Rows from block 5 of the audio encoder, named by matrix and row number. Rows with one number belong to one neuron. Each number is 500 + 40 x the weight over its row's rms, rounded and kept within 0 to 999. All counts start at 0. Numbers have three digits each. After the name is the row's rms in percent of the matrix's.
# fc1: first MLP up (encoder.blocks.5.ff1.fc1.weight, 960x160), inputs 0-79
# fc2: first MLP down (encoder.blocks.5.ff1.fc2.weight, 160x960, transposed), outputs 0-79
fc1.488 107:552532520544468458443540528527447514465483530601497544535563558452593526527462459487576443460597486503507538530493542453441491526487476508445582537489488437514427482498486447417503516506493566483511543555517448468403503427466562510503451571
fc2.488 074:547492583526571543497485484467422542592515466468491539487482510485488500477544484557473456527514570507448533410523509511443586466535532544468525431530456465514452459508506586451493463512518450522570458500447495550484504459496474521484494490
fc1.489 106:547520481514507605544544482470430468459417568533516522439513487480521603515494542469500496534408479516478443527469525533433505538553497491565533539501496544528478474564534528494558507495476467562445518449457547508511476509438501529486456531
fc2.489 091:478563489502515482463508484516502503466588457438494485538498489552414468439416495526534559551587480544497578478515462503486490534473462501484569540554492491527459541486466519529551511391522515428491493543506491562556546498543500506504461515
fc1.490 092:540509498439509478472546512528528516419499533532472495506591457468605502537516471528508520547490570442469501445450507500523483531441535485586556488558555507531483519499527484459489493536519500509524555458465487437448466532608472482481468482
fc2.490 117:538546456510483473436520484470519442570561492507499417491524484460561542561444480594477582523525496504577557502495447474541520528452456522479490485536517490472498531513507526502466454480465427501486394479543537470476491502490558464494484536
fc1.491 101:517489520521511485477558491475487519483488501561387478487523492556474519459441441571477540502585518471508467484491502486496433547462469466504548576432526502488515480550494567504439472585488506481507520551478465494550479538466421511442460448
fc2.491 126:597465463502482524495469505568509498508512547471571492518475466515541515523572488420534466509493503432553478519535473503491482493528537500506530431510555480506501469554441513514452447497521518480530470504420425605471571450516545517516497488
fc1.492 097:472473517463487519503459507485435475516528477488527500485501491532505449542509483535459489554511516431536416541474572495637549554502557551451493453526522512576510533509533465433474505425482529479525426515490551497550423483510446437487536463
fc2.492 121:510475469469537521456473437536525474458422521511561579493504522500448459516569445486547557558487566578556533444507443439455486488460470478490507534453507450524445529513508558494484505573536506489477576416538477507478525471489597511497547489
fc1.493 093:476493508437474450469506475540479449453472482497512485531533556515471494533492506509507523490580524519459550502492522456563416493495403477496520562502520591425536545502497410479483532426532523488511536527530480465424504405553524501475468568
fc2.493 084:501531534546512515523458538432504523442504454469511587535530497556570507522484481456476427450472525555528431461572510509612502570495498528500552417498492406573502490534511468502561482473497490601406515494520514518468521465469528535493443473
fc1.494 097:542455510502508466493531423506411470504474505497580471482505458519485505507556525504512478532528539437503526575509507480608536543473454521506507483497527432440467437522512454489459447534490475491528532522508480348473515522541469495503495463
fc2.494 106:526500511533530546535491460489592499478567562462511429521449509473523540554552479543500527500511467487502470494517493494499439454496499471579513559534492527436492505418495489426548479475523464543566490494558427419437483479514544466547488396
fc1.495 104:465505591556494488488470506529469483526528523492431585478441411529567462508527495492409501458521511488523449477510578459501497507510469408494511512516456417503485506540573535508523505532581536476572586540520493551499506461389480423486514475
fc2.495 109:496563439482522458477520504472482448487499490490517452510594456587388553509558515483578514496548525441515549537484534532488550483486507543603563554509520558467543502521479451458465526471494487602510458494540465497457498538514519535452490494
fc1.496 104:511432551517504468429560437564416423430487478455546502466508488545481516502508509413467513517424478507543479472499533498574496450510555493497529493446531540579427442474440492447550497550489473543484527515435515426542501514527436511537435509
fc2.496 099:509507515417496493539541524524491515504477495593467486563473502513600458482526468564574516462512499546433507481495479461472471525467488541470483448535476413528428413529536511561424445476489448477401491516521480549474467451505520562469502501
fc1.497 125:585398502472495518565509469514510552514533542541487466497578550485532454501461515493536477511502558492497525443534530404412535542567486536511417441533514466527468560477426471510493508530481555557529552470544467430433461509505512500489554462
fc2.497 146:429559490502544493540473486399536570532503500522499445402461473460534500508559506495508477504539481527459478489517464589537486544546481503518564520555429500572577444488571478471487588563417448490477477462539521530494461518489474491459551523
fc1.498 093:495509516495487540456490479491517533529536520490502453525496498469431474550547498471523528487406540574597544482507530462560436506515532468482438471420508509466506581476535448539496501539484462496512519483457504440476522487433456500491576453
fc2.498 088:466552569503494497511483506471546559510523511525464506553520439458507461490559444529463520423610496528413491513499512522468514548405452537472490537528509439555491450484424495450490425471558457536505510463478539501571453456566561451449446467
fc1.499 102:428552491449465480419503523491498490454510458543479536509451544511484527506500523477526449494516572433531582485469526454542493576578479441551446504514512492505467516481515589464418529493485450545533478522589449457495469488389489484536550553
fc2.499 086:501475543485511549520517491454543521482490500436527515520527499462516577453527462468437533496436452524527511538422504567466490456469530506446507477489495540435554479486490530517568481533539435491477455447441474489462451485546556564556561509
fc1.500 111:463542447469515490468525504497465539476438511528539429473494467608501502474577496588496420544527432475508584499476517508493492495559486496488552512478497522539560533480579511586467503511521465505543486515502573475560470416459459472448454447
fc2.500 083:578493495459436536518501534540489491480507502457472518519446455432475454474483524550495526522553569523476449516425518555549492591507509506566517452547484462526473559502431487544418443530440507506476531457498503530458559495580484479502468491
fc1.501 086:437448436450531520527525407503528537486558502502504476494457565483497572487508546526549447510511524481514535474478559529534526560645476460543448464505381543510514508502475514551516497528495446528488470558497495451520551530429499521457555512
fc2.501 077:449499514501458541553471594438541530396435488506548528468523514543492532514522431529486520478528396485475518509502479497496428511457505529441528429478560510504595500494528446546553486460526496460510548479504520503499479448528476494459466468
fc1.502 096:489511522505548485595554521498517497589403488492518495485534533556533457556472523493432498499537529504461505481533534505436490558490452485521509491486556540551505588481477491498466537519533494535589491460497528403551334553556548456468491467
fc2.502 089:476505478520536469519471476466518449495461517490469538440502497424487534489446453487546494566452407440526626494500479428440484499456532493506530563533492478523482436546523491445471573536502559481481460490501533545394535475486507549484453483
fc1.503 098:548578568484483522508465494525479498497408441488535464585453442524469481564438551531463544497557439516468491509523522400495470485530412527507433514456512420518481478447498481485507497522432535523489499513482484546561483484525489451525459482
fc2.503 106:503498472474552485546482496427470448509534445512450531532546419444523500530507472528481500536464590491423541461541457485501527510486509528556489487558508518557490456501528453459537523556535429478519526463498528510562452461444479518522533491
fc1.504 097:540500500439461439514478534466559495470621506472519540496554527510480414483535448492491500503551521466571486500563505523504553523508489446493572423492485476467514508479461484474532524500438492515505530490498479511519515556469444494508471527
fc2.504 108:511505562482502494529557480487532485529507473479493422550434453513556459530597483476547459470478423506542535472565474514529532496523497529510501463511513538510551521544514507480462525517503491477554516530575524515417478559518414556481530459
fc1.505 091:464442537458501546523445556522553596506525488432506583499496467496555441421518474482594512519482488474522475489497522490563526455504511514478527547528488434490438541471575482393518474552502464527481447533537480531503466515526486536541519474
fc2.505 133:523523527473508548505524503441520487547378570486509555422487558588431498565555489495523582415538535502536489473491486504452507490556487452488456481462451607509514468512532476525483486485545500451476489504483494514523503498483505475515542517
fc1.506 099:495536522425531459454472523536504542506503509502443460495474509537542469486506509528490452497497494466531487441516572526556445498462598421526489534526487465513411463500574451433434526466499591506506448572577444497513488493572469539548549431
fc2.506 109:446486552555528534511503582539511421529465558554534580475493526534422556578544466533434560542503507508511511499484492530494485426522471564512523507450559495566564477505501475572518432428509444477460554500414539526534527500509537508553462514
fc1.507 103:497496573527599474496520479511564504457553441397533469520526472539464472562532523534478464489534500483544490510440476486474482443475536484508544523504455545478487470399491572472412543459485465481557532463418481516519522458515462443484490532
fc2.507 091:515522471491469518435519503488464491469438496556480541497547510449530550505486541421523499531462559461434507478481469461478403501528493473526557460437600529500543517564439501526467554507404481519531513492592412516501502540517479602454441451
fc1.508 099:476507494533492430444463470512578473523502472534520528446436494484437523505518537583472490504535508474565507499462425460456477505507525517523540477521514609527496431432458519503501571461535432497498495450499502482518514476508509454589487500
fc2.508 112:533455500497533558501501528486449508541484527555433525552421455525443482437487432445485535473610511427530573532505486472502509500564484520536504503464509478533502454509401481491487453473514460523425499511478558486467520494490470450555472552
fc1.509 096:536532532440474483524455446444521532449478474506532560488499588495508511543452432486482524445515519549513529548476527484492549499475537556465499529483523500452501491522467438472500547535466540436526552511518519460545515490534504504507513517
fc2.509 103:470457497547522520452509542491528489483521516475514541537571454497478488448484522509474500533447433492493448466566536450451491482483487497544447591469570531562490493462501465469545567440475521552512521451422596461482465481510486497472550485
fc1.510 088:486507458421546524510569495466462512530431475543487413543458517487505495530505460529545546547550507522466489417455516465561494445485559457551520544524408511539538455478467533416511521497474402504516543521524542462481421524439575514568527525
fc2.510 074:412501567543497467450514530557535467521573442490507497498488521445503585500433507492483500525490504492505573526488510554454537522444450516510504531540544460526475451529443529486513508485424488481487552494507543496521518496495450495505566545
fc1.511 097:481417553478536384535555506489438515594515524494509479549543479464529444452547487558529509486455562404569477513522515501520468561500523568423426530483517510475474546524519487467478509498482483507498555407475487542441517546563475495521474490
fc2.511 093:476460423566459514469462489467575469536484484582507518517497491475542473488548465431486477540510510500527491487498414570480492406431469457467492513510475482586502576506491592504489471514479535533451497452540566506494512494533463549444459467
fc1.512 104:559577495411422549506568469514420505532524446568497443513455457430510520506501463505505520485559448557453512493465510434569535471479530495489487490513524508539481498531470539450527507530489439476510545474477523441507431557477468516481434541
fc2.512 092:458466530544512583467488519519522450415562464487460457507479483490522603520518528431524508492374464507492518513522519527505516486509518436500560505476529488529504500524505532490539477473472471525462477498594434478461454461412573471505591499
fc1.513 101:524438522513475509550556476553496411507545506500474487507460483426419543528506520498498483493513521407455482518482508433530508510528521497491405570445487558537523472511495468437568508470505505518472453512444459494460458560520473564467494516
fc2.513 089:487526500519471575505484536440459480536456480485509507522530503520565486503471476509413475485495455492562485516566408553514472475460476527508506479515524445424484496443525507526471529531527474477462605473497544552524521454486492535439510523
fc1.514 102:485573558521460464479442497537482500533496474516531578493499450490512518409552431562539509488464561478539513505508532509476516488480453512505548504455505517525510472514384429469447393527525524563420533520445459492549440575489459479490483485
fc2.514 101:508525538529484493447577491488476537483508523485510440518501574564491494495519498479362488579496511505538454537519467502526498474521512505523509537511554505494469510501484598501572500536519464490546511551444596461491458488423460471525539478
fc1.515 099:492517504514518458519510526482519516492502536605476508471543457535481577539521552467522468475479512480534503487535491445537471472518529501515545500470525546530471502453492460483465513578475472506554576466512514475364508540488561517515482555
fc2.515 089:473501538444435503468574524539532522575498497487495460476447500539543540409572382520452507502559431508526521529492487536439505448454476490468512531466524450495530479456526503549506461442469502463466514489497482508547519527467481557509444503
fc1.516 099:506544448476595492442489448497475420483453488594499487502521423545517485480433534532471448506522492495479486523505482533482487504526516545450523510455455553553545490450467475481542472630523500474555475504476571508505486486469465436468497510
fc2.516 107:501449546443429552495435503522472527534579504491528549598446536524506504520572441512515487573560521459485473528448505493512521528458469443550528468519564484488490580489502535494482462504440492541475518492536471565474487477508493481513501533
fc1.517 113:581453489450524527514512534507521473540475545552540493446546488483524467546521541418539419481521502541375532563498501407466523516533456530443512556490465492530496497449385490541481488472481476574464489444521530559490501485480463500534517384
fc2.517 120:474522450411466487510448506460511598549544418549514475527460485486468474534461516487469454507508446481545464511451499574589516474509521542471536510537492555502548558433536457448544533584439466477484513534595544519529516450582511535517534506
fc1.518 093:485468513496503502561485536554477472456521512423545438572496489527509577622589511467456473514550513482468466568512464498557513512504524437479486490479470450472483494472549474496481551475467541546534467548489511489471485453547506539529547531
fc2.518 109:528568470559528468487531587542571486481506468468501513522534499481459530457493530485466532508541503544475474459446476509414433450525476506516526500520540461483447486513492476486538449599574489489522517477510494508521605497418551449442540483
fc1.519 104:477487543466448562537547501472453459547493456571529528559527444500533458483502487572459557501519454522482449478529535519587472493494509443494499541444597528548494487513461507503506540457418516552466463484482503501506518488510414545552539501
fc2.519 099:513472521493445504458554476458527598548522482464537515506512550541534502545552469479507550538458471455496467477465511480476492526456450528453560504490451470504538454513532511512541478494454466535469534465481483541578479559504496527423589469
fc1.520 096:444521504434406510512535446490515549534491464510497496493461430573539526517482444515502488507519454501494480510468598485573545429562566453475514496458555469474499398437516448553506509525455515503572437463457557461469575464486564584531477561
fc2.520 080:454506480531541481478537500472507520469497507479512468468487475485435548511527523502529528573508472536472513510451473434426409455476548462532551537585493470462452522521485532504461509472508473540558509536531399508507437550470474522493521469
fc1.521 105:497532488523526485470428464531530418498428550510576491431484534505514532431477541533476545468452522517511437480489491550510566520451501516516471438471550506477460551538481484445534464490491473461479445491467525530452468507449508394462527519
fc2.521 098:478516539673530477526484507439527510500543428423510510522498543486488492419518498492538501493487486467513540534472560510489484531517546581457540493505484495530517476460454492555481539570587537497474480491516526459564458506557426495510536479
fc1.522 100:494434490521458470519421477537529520472488538543469455451502449387500497503533496471478423483572553544517573547546512548484463550565469494433531565517528506489552522466385491449506527510451501574481522434542521483518540474555484490531518495
fc2.522 058:531563472571516505514409500492489461569516522501470481484517564552549499521552541557547474469450462470547463584480487536552499535564491467440527455500506481527506524462585516510474451481397487529459521565501464488472462500525469530509554452
fc1.523 094:563488460450560448523508485573477471482497516537567490452602468564532530477442480457431464452473531561490535466514508528516523518499488562454514481492457503442501534461487484463498555505515515576505510476542457499477488514511532522504549501
fc2.523 092:461438504517514429495476504493518546517470539554503554490498456597514471460497483530469486557545495511537556542471529482495557464517494482558518581489513515492499537440499421561511536499579495488546422521504434446557453496575498468506499515
fc1.524 101:485545446442498524435559513536511529489496442542553516463514544564499481496524510477466511509405467500481511503409506424486505521591505489526477500437554481486431548450487527522519512506523436551493490532518436470457478477482520446462387453
fc2.524 105:528502490519563485565478514483435479434499521495503514492462509419507516466509453562535505512582406451527524501475476563517498520504450490448476518555444626470537481521515516483530458517439464502465461450464537541483513476527575543559545544
fc1.525 097:432512489513532467501487485528484463530518613473522450492553527523507495470462456520537564496547498520516537514487514461464450535513524417527490510484492463494456558501544499509519550489501532440537467462524512428482476565476568444576518545
fc2.525 085:561549557543581514522547541484465436543457501508496478517491471437455438528560536497489470489420513521516535488552565452503531510442468488488582529540466513452501433456535532473478504535522513494477527570468492590486505441498476486552469542
fc1.526 101:479527478475524485505506511587496475533521476514500544451467520490563447611488490482522494487467432482530537449467499458464494440519456495504621498554554494496498484533517531438471395435450478502471429463509549487488477497505441550536485514
fc2.526 084:541526509541497487538483583479498485556564568594511446539551467503535492456484447475459479552471523474438479427485513514477507503468428495482429505526432599469502487491524539467502535505546559464583449530489468525520553524437433481513518523
fc1.527 095:496548531478551486519538454548489444579511510539511448519479443526486458465513567509543434471514489520433527450443510470486556490551535580457480476497513473548497511470506520514516471454424514514388513534534489452525544558531524562493444446
fc2.527 098:450554551491411467455462510492452525529545585534504540423505509498553455431522499523500468406483468524509527566507509460512511454491498467593500485526481494431491501543519496515470538502439469501540492429465487499560477475524520466425500462
fc1.528 091:478519530450486553513482535487511479544474545523485461481489476478519572510601533552565456432478499526545486567535488510488486498512499449531526508515500460495534551478539493490492473493470495535505476478556445487467459462571422524510457487
fc2.528 068:571587466525499453517458500513558501399506500508567562515459497488458531554486525521471497489497528489510535437516481557474451445506467547456518557463565459604502467538479446493571467497453524482440527471531398384452582465460509508501475495
fc1.529 103:449489483526592513500480514445547486505409562481554491496522468492466524515531391496498580491479555436513457529527479456501575493527502491550504566531504523477477440465478535371565454514511487485562487518495480514495489529489455519502518507
fc2.529 102:503549503473518550479447458424495522494416476521568537534482576420510428530480454517531554549535500494550499450539484500485501451499499464407563504439507489557493484490479538561554476551547523481433557502559479548477531499481530426468494489
fc1.530 097:514521534567462541508539424583488437554454570574502461470553536480428449461538483503463525540462523456518521501492541502518504548530458506559514462516427509497497448498515435502461460563512451564445522526459489498527477531523489444538482491
fc2.530 122:498503483443522481494496479471533491477472491470428440583494523545510558589524501509525443409464498489541466575500505492475486540527496532459461538494537488490488522469551490428465527459534521523578492552526493454499533390399501472528531415
fc1.531 091:547493535440514458562543517513492513528547540430559459505488497453503477527527479516497524504492464509550465553473494511484484486487495439515593568536523470471462478462527418490457471542486435431486502487524518502520505592474479487447501470
fc2.531 110:504519440488459484479399514486585497493527478558409484508494465501462516567459461489565521558478624533466497527478532509505465511497434565527478484468522481483556476532472526485460464494478535462576462535547468430503496527491478460576502512
fc1.532 100:477489516462533439507472547522508588476521475536490528482526577530524506480496481485492507557505514450489474486525558471535546605536519490475474518493556535452519520516446539442512526572540413466507456529442549550450506492525516489438371454
fc2.532 090:503481495413523512460511500494551511539474493480496509500528472443453578559504525453462482426547477494549520522457539541482491503510486493499437464486548450478447491488522515517522426533506532437455474541573533544522462467484381497551563553
fc1.533 088:481591489466464519518551460554462464508449513532482502524552450410529522481492492546568488447542519486458482466530542483464562508590538438515490554486559511482463537536524520414490380526525443461581530440461532501482522524456570473548503524
fc2.533 062:469497545457404456448490406473534536451543495487567468543498516609503502481507518462599494574439503517480531555465489494523486475465507464606526509479503493530547548501540516562485512453452480489480457480540474576490457496505509503453538464
fc1.534 090:512520545519448505480493408483494490469381523483478492567570463472491525510504502563515463467444516538523588489498478494467500510529543526554574492456534488578524469459543461451571510509455511464496492440538483498433493491503429537473565560
fc2.534 059:463455614487520538512514537525429481512632494466507447536519516566503469480480571510553501527455459467505460525567488539540483470534473520496560492516472538565518550500484492482410523408487509522503464488410574440526530512497550539455532493
fc1.535 101:532487464472519472449486520521525553577540512471521494462517521508557455548513523422568509536528472496511490527502458512503530453493462420485530458496501540548545476497409509535493550469439462524428535472516490528557469520477455462526488544
fc2.535 098:510546470469429482472522554492499463534487502503502465539516473522499445498474496508455497446489515426491499499428498441523481508544460454506498422529432457459431541568500511492553458513524452500473469532509398531477431490551599600456525481
fc1.536 103:505521501555469510495487505472537501464580505473480520442498496470488513513565425538627588477521545462505479444480469419505467494514484496460471518478530504489488483523480533520579464538569442461518517495428512510456509577541452529581500437
fc2.536 107:545474483484535516465467500470517511575477531429559451566577465565558523457440526505438383584447553538504463526487520533510540448469546485548515524492520558502555515434472499471523470520496533517519477415496496481501483400451460527469454469
fc1.537 094:447478483454522500543530513513433530488426505443518493534567529560446536496485590481510553532592522511508527456520513414523474433515494521537531458499527508403516513509449580454483434480515566519528512503523519501532542477457473497509473577
fc2.537 110:589437488451511533513428468498510481492524544544486471575475549539492513481468522434436445445474503537522553477591518492429494559476502504465499515465480482519503452574518509516503561498508496499470508453481495532454485525417516490479519512
fc1.538 086:501509466534497448471468443549488490506474536500504535559386576552491493490492526560432436452482532466515419554514531507488553476419483466438559498519488550506522591455506469467507444557470506522418539565462551520492510540553563503540490436
fc2.538 096:458511604481517450526584523468536533487481469547445532511526474435532459530393547513477439452506509545518507521478534454489539460605522520511468545479415476464510420548546536517487479453482491528496443503476493468472585580515548516549573515
fc1.539 096:422562558434529541479513497450466470472500578510573459467550517504621537462518516515505489538516506536533455514523476508528502565592513485490454517442445438481516485463535483463422562473543555497519490549476560460432478521488523520498469464
fc2.539 090:523459408587491528494545452546499557499494510460490497513453483437454421505530557495493527453485502511485580502500541488505479469400492532457489463498541506470504520498419594428540429493470495555472502425536490489525437502486514465437551495
fc1.540 093:524512562500517451540518522552558485391423552489505520423503501455498462464509455473516518528517525490495465465479501564502535490576481413545490529550497541510508504515547496500466470465516371509516471486473551507489516507496489421557512572
fc2.540 090:518531447462469554528495419442510465520434517522530518548518553549490444524470480493504503508470499528594509484540445493496514528509462498450469485461578442475483461501507449555542510538511522473502588573457495508497528449452503645378498462
fc1.541 101:579419444418554545466508482476528596522471566463530505446514433430486516501490523446519475497537497524563480455472486591464523466499557507560436482479531488563507507484501447479514480408474409558427535445553543476549405557420553536582490503
fc2.541 091:438501498485481449509483599494535500478565485554533594501533536544419513519479541479452504466469458561442490534613518435550520496473521512461513479522473553463500479494510544489501509530488525425518456506415512563440529481546504448467524441
fc1.542 097:498450451459502443551468470464443456505419459464592560552415497484475497475472525499548489480486521489468534520503540502456513522492522526449511508460474557429513445490527484537491449474522512513478475482439504518464444526523435484510501490
fc2.542 103:567526457493436508495489473583534575458476535537498477498497527525481532473428550520499512488514466472456496451510495478525579485420470472458461475565568450472511528481583479450570485449481527486477431495447525470492498503530457507515475523
fc1.543 103:480483561514513505455497508408428487462493498464487506549498432502442523550453408528518575448427535525476490460442523454496462556489515529477480422513482552476480511542486520520487481460535506514509600455480512548469533580543471435511496524
fc2.543 118:487495508526488499532463518578510487498483517538518508465532498569556522513514604526450432500560505468497528496495479452468562502495491470537526590469444492567452545541469490468445453428423480466517504537538538453573560486474526539475501558
fc1.544 107:516409453538442523544457536466539464423441500510518521531562540623526442488570474519503522506496515462473573535446467496531472535504502458407483518524516478381461544531544504498507512435516509476445525440509540508525567537513526474529526497
fc2.544 141:517518480532542492519519439462437507522486505440404502494479523521547568552478514464471568473521439524506497472544555498431515523469489457518585502433473537534528482547447514508455510528510503460496521520485583471499477513546512522456544541
fc1.545 117:510477556458439487550481515496456512467559594430553498601422508475474461513525514487529467483490483461546476424572483500517554516481506499502477477510490496438486500513469450480489429468508452526580472478502510475552569554434419507474592492
fc2.545 100:471464549508483408509512508485519443414494524503522454477413511530550496576597450436548497439510502510559494512544489524521520507518472492564508485563524556506504575556513519586504486559523445508491474559587499503545529481536418525507503546
fc1.546 094:501480502531488496441488557454522526504463591500469442475486614469513497461558532482500528463513515504505466563541446522477463533468515504485478518551489486531494435448439519512457564470479509549549514526548547517546531501532558430475402539
fc2.546 085:572514478473502523482530482472526504502410463490473498482458562446526508543522398489483507510534504539499514581479534436595544428511524513430529441481539533550513495529541495462519488411481477492471502499418551482426534464468424493506477557
fc1.547 100:488450464526531559452526565409475466525406513442473476506476475522473502498534459527552532546533528534497505466448481454387447486450489522494536499504527551548452479501468508551525469514438470524491534494510490468556476488535485482488432471
fc2.547 113:543414465521499535511455474480536508502506477507506512533551454533490583539373514520441540505525485505507462548614490453534484515509573476492503568482520521479466519486457462501452428475451522542461519495510533483542582548492465496558484445
fc1.548 119:498461541492543529441554457538490535410441520470528519437500495499562587563542483544492475509556539575515414492514514491459463502450451458435514462519439529521528598519461503450411523481465505473454462486498494496533495561480519514481529515
fc2.548 130:505432537536502498491405541504497475516507546523528520551438496481463493464547362515514512502563465490497598502470547546569453496554507536467501470500441467458440500488549533435470431461508511515507482478426514538447478492504483571478466449
fc1.549 100:567454497507527441464452468475487479534507494572521527512524544489536482432509502532514571492494424514553504566408498495510435506522506490420524509510570479503455527432479518443505447513503519433474495514528562494581542542510501506455558459
fc2.549 115:479468514501509515462528504488531484474465483515495506471526531483522515609475471443552432498561527459568466483573567473508505552466554448489472496433479583516438455579481569493491534524559567440523519470458525535458576517528476457543487613
fc1.550 099:472516444476491507526527531555511423486442460537477536564444570485545542457457482470491473504450509483512498500429477416466506607545472446535525474521557524493485506517534558459543562457419414483532476497508532544576479476411465496497485471
fc2.550 103:531493472547560525494549465423501525483548544522494539446472503495481501496519521526493505427494478550459481487495551507470411522564436459521458520484481560524548410483468479565517457489607561472465560530516498564470512509523580550566497468
fc1.551 096:465523536510511444492478537438500523502537488529492516447558502547553542498526530451496497508531492467502518539444569497532496487473516438533520544501550523486527508489559528524457443501508528512518489460532474513510506505507486415488513515
fc2.551 088:625493448444511453434528545510520476530455522455517527493483567504452514412513410490494525438490549493509474541582463487497523475480526524475458416489506552551562452516557504570478493482462443490467498452435496542516521445511473498539511531
fc1.552 096:482513492497421545511466478487472494434511503519516547480438499514536517487415520470552485536503454445482525526572511497439501468473580522462561542524602466503494523463486509430506443519485486415542468461409489495505452519497518532444487495
fc2.552 071:485497515505493484514527516539527488502513494446480509555485450509497530428531492462527599527472510508492478559438570462535507432532503456478501563524534557453508498484461555542518480525413551541491488500480470486424416563530478529466475475
fc1.553 097:475527482466514514470528520553558532468456481564619452507506481467543528556460503526513540475521485436465565544513498507493526515552516544452453519551496464504551521477609452420477496513487497574572529504489470433452546449441493483514503536
fc2.553 106:581486515473510601545527460496455403476558566498551497487472554431575514529500521534495531581537435535525485507461454546473502482451505478489499446482471474477520426524509461463490448566515484542543481520556450504457454449462563527549551440
fc1.554 096:543557444455400531547535519533477471541515489521545463504525358450493555477467487458536509416517551547457468490502510467563550469464456544510473535545491493480443461486484516428527478457457412474472539495493492489473481474484500552615525515
fc2.554 104:495467530505534418496530489444494427495545513519408537454483485475482462484512500510487509517484511398484469515471570462485508519456550535528409442497548501572457525541497502492596617481530457516476510445529475532567481501471485447473514453
fc1.555 087:476475495483518491507489541604509514509475479481561469542518457512535458535457547439479504479522535469551501550409424507558546491517464431485472500476522571431557491486538425540498505550478430512526556479536481450429491527543469495500497569
fc2.555 090:481488477467558515543517467501531482484489471518504503523454556510544548518488458526531472495522460489511591517524478526524481447463506522577534500474473445490473485436439477500520474457437481521578562513546499393489446447483495442534540410
fc1.556 098:476470491495554438549569570494456493491441489496521482434492422502454384500565565461488494501502504489505569541502505523548442503561456481477494427527536416495531545491560460447474490517474475531561517501478515523468552554499500504567484526
fc2.556 099:584515505594490579501450386477469476492524494523515524449479557463509523499522467472500473502501481537622507552519460490499509476486548509541474562506561466482499496451543445402500496553480500571424514467511403447485520481518495518549540473
fc1.557 100:508550533465525481550490511410453502419431491509554478532514561535518496541542398527441454443581538594539534529500502423496510514423549484496475521559506574508475492517462457503516510503415556505489539469528536425497428489537452474434582450
fc2.557 091:500493435497526510431477468525574484438535459464491577472532485474516504507525483548465543594454470468487434528555517496476519500475539492440558488495461492545532538496456432514529559482458498517518495491459585515498549534492514470552536506
fc1.558 093:479492489455461526469469537491511548534508475448484524520475460458464501539524516462513548534539479427522506553513461559505510485441430423515504476459483537423535482432486462537510514647549452523529497527463546481546555523487567524552438540
fc2.558 092:448553395492522457511465505532500553535470477562534439558526452530458497483533497531494437581557467467440525492524490511636520531500520486535473452544526430521469495522490572481542501472512479506538568523529457491442527507533546516531499596
fc1.559 114:525512487530516477590468536563494408495475561494537534570462453496557551517517510564568535468488460429536501534559465556511467548518539507567548522504459437549546446495442549540472481500529518564500546491430437529549442505447519502512479485
fc2.559 097:555443477554533493467513554473538475514478575463493482449489489511583510517508546467529456467506515500461484479546487502483527499543496457594492530511448451470459513482484473540573493444518478534447523487594468487498498508378523443464513504
fc1.560 111:500449538526490468460486441501459558475510528514395569471485487508540546481548539510440493526446519470443510442418463436534472665517475563476456498469498509550569417471501480422482565478458480532468479560520503517462541521503539458514480572
fc2.560 078:530492458542488508482480513468448453525447493571465441473467466549505504510530512541542538513548515576553481539483512517504490460513554535525514468514413518481512494472498459514490476543538484550541485490486488456481458481459518572451385406
fc1.561 098:540462541592534540432608469484471498471498539541524491489561507537524579428461445466458445490535507508530506525519575450475459462544609460489503489461473542538462474511545446543509529512485502476502490525495416477464472455510453531545547508
fc2.561 087:497416504518504448508438445547443534504512558462499503435430491473474511488564527503583463481525506421490516556588461529481533627446491522495532494474435500575499453546516529482478526519482537442492518522498478492471549498523508449478439534
fc1.562 101:493522519497505453516434522494531509484462471505455482503473474519506445492526594471585505459453511575537491541468515488476509559491455488526563521461543496518493536478467457464603510527536495504570435398470511507485480547459509517464522555
fc2.562 072:560542491458432510542516439496531502551545437525530476452450499539509499445523432527443519514479475410506485514540528612555459450550466533510435495495529518510522490424498545501473492508450571550430529515530443472493530592517476479526532477
fc1.563 099:521488533454559463421540519458350493583497560489482437510555475544466487471427579500462481523499523522478523464481515490477591584509506565510501522503521521528464459495556468522506485465444477578449485533463606497514427444473551451484458464
fc2.563 082:460512449489407449525458508493543473406558451576512509516459476481566541624490537496443522532524503465501406512530558483516499455529516430456557409479482522507484531532512498529492576499528427506493504450558477473478488504531518514508470488
fc1.564 094:414545493521541465489474479529459525552522492512540433409561551469549527498543526525464457525581468502496505488443471426485421460506518489529463450462436619480518498562455536443535591523491477522474538497463522519542481458527537485515527488
fc2.564 135:446458480473497524525438516574471557526436490494548474460414475528429531522503469509523475478514534543513567507475453521552536520528524452552544525479564482508571526514441549516483477467543486439560462536488488432493526552541520468497481544
fc1.565 095:567463495477459513467467563500551459493427589461534559528406565467463536540509412477527502487489503525528549507474494433382531475532536475520454505507532559534527548538486558502500425495482506480426490459456525584494506484405437494524517490
fc2.565 099:484511463512594483542471454488535485529581519509461484469582462547450594476511511468572467510547497565544471505446435458504468424483477530457510541538508582514456468520471471536488479475519477448501486512477574450444512517560575516462480508
fc1.566 097:441486409565498498517478533539490544556568564519536460531485537468530487493544498484536460475482480519539522579522531453449561515504562423451550444460470478486512475494531479535455495469542466559471449449482515553452406433475549528477550540
fc2.566 090:419537500527533482501524517494539444469456428510423552473421488494482448439579487455479513508486503446426510500485546527477490515486499508541534542481362558558495494503506594566524566478494443473479468519521479534470553524472515532469499588
fc1.567 105:509518560427475469496553486587506577465497450469535531487520548479527503471528515508530479526440503535493420552538562539551502561456530524416521567473484515501414508475493544492466510530490509491525552507522452477459440429457532512470516526
fc2.567 135:505516512490508560532464465474561545463398534480500477526541510452429540450493456491496497537415425526524530544497528562481529486506474501488490498431526503506412462482463517520564533471525497469443463547485471470527518425544438527496475565
fc1.568 102:530449463515575507508575474530415406515526514528466472476522546511508462513488548539578493519523470490543515562495417453470483593512511527486500489540484431496481431444506471423453557493464492581488534471475460524503462494459493492548501539
fc2.568 095:579589516452492510527515447494512498494484553494480419521478518466490565512448503506475494479511531531457455563542491471534498534516567483512500467509381562507514512463549506483494460467517513489558505587456490503506501464484420455519469459